{
  "dataset": "drawn branching plants",
  "fused_qkv": false,
  "qk_norm": false,
  "layers": 10,
  "pooling": "attention",
  "loss": "cross_entropy",
  "beta2": 0.95,
  "shampoo_beta": 0.95,
  "precondition_frequency": 16,
  "max_precond_dim": 512,
  "steps": 12800,
  "lr_schedule": "wsd",
  "final_lr_fraction": 0
}
Rows from block 3 of a small image classifier, named by matrix and row number. Rows with one number belong to one neuron. Each number is 500 + 25 x the weight over its row's rms, rounded and kept within 0 to 999. All counts start at 0. Numbers have three digits each.
After each neuron's rows are labels from the 100 images, of 14848, where the neuron reaches its highest value: "peak at" is the part of the image that holds the peak; "top examples" is what is common among them. Only what is clearly more common there than usual is listed. The data: drawn branching plants. In brackets: how many of the 100.
# fc1: MLP up (model.blocks.3.mlp.fc1.weight, 640x160), inputs 80-159
# fc2: MLP down (model.blocks.3.mlp.fc2.weight, 160x640, transposed), outputs 80-159

fc1.35:488527453503436542491523514506546472504495450497502498480516480466512488486510490525524487510479546466508504470463514502525525470476562519461493464481533507491456537466522509482542489495494521524497493488508515531525485490496461504522493531
fc2.35:490452489493521527491529481513491520483524498515522556510491541539498518466520479524514512510500518511498499483534490449484488499456482480487512501454482543506480527479484505513534501478493538498537496515503473509534478491505498484503556490
peak at: centre (40); middle right (27)
top examples: two-way forks (77); white flowers (72); wide (39)

fc1.603:486480500487511554494503501495520448476491529550504503553499511491491477491481475484527523474471480541515500493567516502472495452504510527533498530491515435492479469528500485481514528549472520485520479529495482535491532504497469468468556500
fc2.603:485486515529507469498517485499533503489507457507483477481475483526517481486519487480499487497475457500482532501495480504479508497498501489495456507513501504540514520536468510491473474489522486524498502481511493496502493465513561533453494527
peak at: middle left (58)
top examples: three-way forks (95); wide (50); red berries (37)

fc1.218:515506503521543559503463474521516504503507503466475483530510474401509484485457497495535493480479475537485471522521511514492488508532512536492503540481487519483489520481483541466490526493530456537521474463480482486477517495509504472516472502
fc2.218:488520530548485471504490555486515465463539502454531530452491480494466502529459553507510508442507454496467548492472472498481511479493452506484519523460506478503504485500524509478468520499491498512484468482526493516530463501502519526556514485
peak at: top centre (65)
top examples: autumn leaves (57)

fc1.347:535503494521530521492494460489519487484480504470513521521470540570466545539512523528531482532513458493499517503499496515488520489504508447495495469480524488460490507493516462491569498475447529504507480496502522523507561543512468477497483511
fc2.347:486450493526529466450467518511534461486518514457472526494489513497532511545458544519503514502547566505514454469491560526563505525476532535480468556522502481510480516502487490485521501476479494519489478521503485511486501522489512490485466534
peak at: middle right (71); bottom right (29)
top examples: three-way forks (93)

fc1.426:492504480489504491489521494499524489471509475479569475495521487515488512463482506500476504517499482482487469495502469481492527462513526526455481526513544491485490480510468491465524510520581502501505513504548486476511505491474563542510530508
fc2.426:511508549457482532538519526511476490484503480422503564461510480541514512475475498483504477526523489520462478464485505496518498512506518493495480502498440471500491513498488489506461534491520477488517517548482504509545462503504511475471493476
peak at: middle right (42); bottom centre (37)
top examples: two-way forks (77); green leaves (52); wide (43)

fc1.563:538576510507462494499473510509488524489485492477465489507521503492528486483529499528513493515458477501529494464529541514525500545513479530479492485476514493552502462498473497495517540504501517507497521486525485527503545502446558454471500433
fc2.563:496490483547515524516518476492545484504522495566505458488513491499481490511492502507454499474444504539544500502555518455510527466489485476513506491485487519487457525481501500505502509503505501540489532464516517506515504518496489539537508534
peak at: middle right (43)
top examples: two-way forks (89); drooping (65); bare (60)

fc1.611:509467513498495508496519477494525515472505523481512457525512475492452533460477538537513519527537511497473495530469488532506485460487529459536481530482520493486448483530458482509494532465457485529488495536492460533516549552462482462520485513
fc2.611:511499539524530495461485523519524501542532499393481492483471494524545488538510529534463501502526531495503461470486514511520481495521533517472514491497504502501513491507482535511559524504511447478509503472498490495511458514521526493503490505
peak at: middle right (90)
top examples: narrow (43)

fc1.629:508501529492479471506542454524505477488464522484470484490526490488526492468527529479498489516533518485498499490472490484506539517450477485532452512498505535485529452521560486512519561520524452486494506499502524456471525504492501549506499516
fc2.629:509505489498499509506462527472463517477500516452499500506531543513455543524466528466473509505519505500490411483482506482528485517508508491529497503499483537504488516478504451524435481484497526507493511527470495471502495534426506498541484499
peak at: bottom centre (91)
top examples: leaning left (58); night (48)

fc1.227:473549511504536488490507487478532494514495527495548456514487506503497511477453528492497502442507496522487458486506499470502503503516478505502522456540486494525513490529518502527507490451457530515510537469524503501495506456493498529475529478
fc2.227:543511477523488488508481521481473529492456509514510537517526503476500512496530451517506489440514547523481466491502499427472514545480512536493536507485525463535480464501511535483523498497484487495479467472480500521540502477503468501498436480
peak at: centre (69)
top examples: wide (44)

fc1.100:515520480532473497559538467520489442537495502484449506467519489509472531489489440473519507475478535505463435476511508546478509504502492487519529523471484490485445457514522507513501511503471511477505483541461542495534505488535475518538489492
fc2.100:504479508474489509499488522521525494526518483531530485483491479525524492490483447497493494517477522516525477514520534507488556500473525526505523510520528503515451486504470498500484487491534533560480492515503492475495509491527530531506491478
peak at: middle left (88)
top examples: bare (78); two-way forks (73); wide (53)

fc1.47:473533507530523538509477479477481468495453518486476485496535514479480537495551484502495483448457518520534489470524525471508490471527490482519501502496480496521491520482538478534495512539493515485515520476507527487518504498530426497493522468
fc2.47:494501526468506508465519514505475495479522525497481521490497527528498502479478527462498507474490466540514536478459524498475538520514498507484513475481462490506469513516500528507486439501504525516542502558478542492511522438520484485481533482
peak at: centre (52); middle left (36)
top examples: two-way forks (88); bare (73); wide (41)

fc1.409:516440508520483535539502527442506494472530487515520486520509463489497524489532492504494511542528491517540486553533508523450470514510535475552451473514506491499476497537483493516524516506468492501470483505515463484509509482521477465471514490
fc2.409:499528517544523483490490474466503505523509472496525490472476461528505494489549488458525458528515473473486510495523485528462474532520497513483480527465534523505501489481458505485511534524505504509502502489477521481531486497520505500457498516
peak at: middle left (54); top left (44)
top examples: two-way forks (87); leaning right (43)

fc1.521:436487511488522543537511546467485533508529490535518563480495482492508530491531487509446522464498510499478523505511473510458550476461490503483483496518517494490534487493499487475445539490518532525451505521506525502439484498505526527519487502
fc2.521:493505509462468497478500523518507491500509471512487515476492488514528436495481542480472488477511499545512466505505487504523512505480523545520540490498451520501509539514518500521474502520456478506492500455501529475466501468492497467511470466
peak at: bottom centre (68); centre (32)
top examples: narrow (58)

fc1.119:516528507470526528516503513480489486483535528491527505483534494498499483513502549515520461526505475465499486489521520480489461498517474530510563522508513499530510504502523529512495499549506517476518479516513457518525476493507473491493572535
fc2.119:495522506547512497509503525544511499514503461513485486535521529505497507544495484459497492517532526517496507508480503519516500457504521512471496478515497448481473498561487471499452491492482527476498501527490528489476440500495488482506502524
peak at: centre (94)
top examples: two-way forks (80)

fc1.415:506493516506495499506530497493462501522479493495469482481457508493530463515533462496479513528482519492458464510475465525488470539521500503512517507537472506489512495529537515549514495469503460455511445530543478491523540493476446489470514509
fc2.415:540554514510545541507537456507527515456486492458521538520516489514445491476521500511422501460503462505530518492540506472466473483537494507542482488483508500485474505487533528481487511508473494504506460471526509492495505488542552507550503479
peak at: middle right (63)
top examples: wide (36)

fc1.416:534523485525440531494464528459523460456523516473512448517472478489489491477508479525500462529488542494472485491502463488453483522501536454492470548506520520513488486478500471500487499522542479481531473512493490499511502545489506491485473539
fc2.416:475516534539514534531480494494546459511457459452513525506544503447522454489482511523486530500549519526472535501495517478492513471528524511516501490526448494506456501512547484506457473503501485487485497522447498500483504524520478489528501495
peak at: middle left (75)
top examples: thick trunk (66); leaning left (62); autumn leaves (43)

fc1.467:455518481519494487468495480470519499467515501483517506483516532487450500537506526488519532460508535483455509501511487457521496521510502527480469481515476475518493470511501488491490488449464480495511486478478498495520509486494452547489474504
fc2.467:492504468598480485492495538504460517442478524445506495498528532453490487496525478520518515492495544465474479504501478472473521528500500526481497516512509488506509491522489508489522472502526474499468479504453478494517517477492456503497454506
peak at: top centre (32)
top examples: two-way forks (72); bare (65)

fc1.276:475502495514531505486486533487510479499503509494474505530489538534490458459548487488498515527498476505447492482535560478479491499476477522495514465460502523510496531469494481466474495495508530522544477497499507538454545516530515522520548492
fc2.276:504525501492481506495448547470505469449434500499499489521469517475457430455546544509468506526514501516472515464543488522506525486484503456435504493518448515473496522526538473498500533475502504521551473491476499476501554524520493545484488541
peak at: top centre (38); top right (35)
top examples: drooping (50); pink blossoms (48); wide (37)

fc1.567:498524494505482554504508491482495495497522470468486502483516520485491478467500525494488520490506499477487459502494483474447477507498524476481489523470454444480510481497501490433516556526502468466536504519509478523499497489533504508508522526
fc2.567:476521531504476543542474506484498495487511465485520539475502500515518521485490513500488542529537472493513502465469513499532487486497483459498507508466480474487495460501469485505463515496499486490471470530486514453523496545530508545514527461
peak at: bottom centre (100)
top examples: wide (65)

fc1.376:461519496491555496540533502540495550505512491545498494464486495480486496497519495459538518492554503548530484476459486504538482499485527517524517472481521509512506495527468517468496516483503506498484478516505497498509485511456511462503517536
fc2.376:516489544535523499512544505496528457511482463516480520490514502512468474517490538556465504487501452507473555530459473486503511499531497492551474489523456502494451531540512549512441454468494498468483489467520496476490525492537463515507484470
peak at: middle left (68); middle right (32)
top examples: green leaves (86); wide (52)

fc1.198:507534461441482526487493566508523508490467517515537484534533469477510506510516538487508507500496445502519488460471534477524511514500562469486541497487523523502491501471540498530500487493520437484486534477481514475513475498496452521506496476
fc2.198:517490519521488516474516537518502489462518523495494514465492474482526451457469516478478501484474476543490540475457539504501513511460499501503523547475521522534510462545484501516471507496459468525460454502480497468510528480468506485525517492
peak at: middle left (47); centre (28)
top examples: two-way forks (82); bare (60); wide (37)

fc1.529:493479503500494504487526477496502486502519503480526521524489512479511483485530539464545518496468458434474538539498474520510500526552488545533483482514503468465471538441518469519541496469512500540534490491496475502498538516531491509525524490
fc2.529:514488462481490507505467529470535490492488491462497496483533503537479502506534532510458504538515465512491461534498495500503494531465514517416502546499553480514491471505471515516470546487499484470465513445505487524499536526528500527523476456
peak at: middle right (78)
top examples: three-way forks (98); wide (45)

fc1.379:471493493485541470476494527526549490480494495535504493474496464482473521467492533475496468514540540515490493499465452517510449476506515523484475475521536497537543497529540467510491511460525510488516487500530449527525458482494495519518492511
fc2.379:519530480446488531505571505483513502505524494518461486476477474511523481495516484499530469515490461482493506512501451535540517485495468522489486500510523506457496499487484501546499544493501528465506480473444513492525503494530497484444499485
peak at: bottom centre (37)
top examples: autumn leaves (79); wide (65)

fc1.94:497516511471514487467479489464473506486538467503512488504512551522464536522496526506486492518515508505514456518501473439515480495510473510533493502518445485529486501523491500490497520501494488458508537514493464508508500482445535487521505543
fc2.94:490474507537479495530499537499495479514484430501499486505481497463526510543464446493474501530534477467476577446490499517499508469535490495517483488494486486532442449508486471471453522513488491537500493525484470524521500514540511526514462508
peak at: bottom centre (100)
top examples: wide (90)

fc1.339:501487506488533522522493483438532505510451549486509483491506522465524548542470509518543519496508474500497479504444532488492559517499484481525459486540471515477520510544522451488481512524457525497516471494515504490537502521462496497492518485
fc2.339:469478497490546540497548472471497509511496512492503448472501513491500505531512474489550487502551525538459495477464499489483541558482487497493476472526495497483528539481504447520491544520523533509506493501531520509513487510474474485515512474
peak at: top centre (99)
top examples: two-way forks (100); narrow (92)

fc1.317:522466536467490510488509510522504512490472487459514566506506488485479530442490531522514508485554481509453507516506516508486510484499499490534468523505510454497429501491462493533498512492507512524516506495502452516522546483489467474533485482
fc2.317:526483481504533507477483531495526501496495475448486502464503521544527510522471561495487478492539497490497452453514521500520490490507526523448519544461493518500504460493461530493498549500527432472469542497480503479557482539523523523507495504
peak at: middle right (99)
top examples: three-way forks (87); narrow (49); leaning left (43)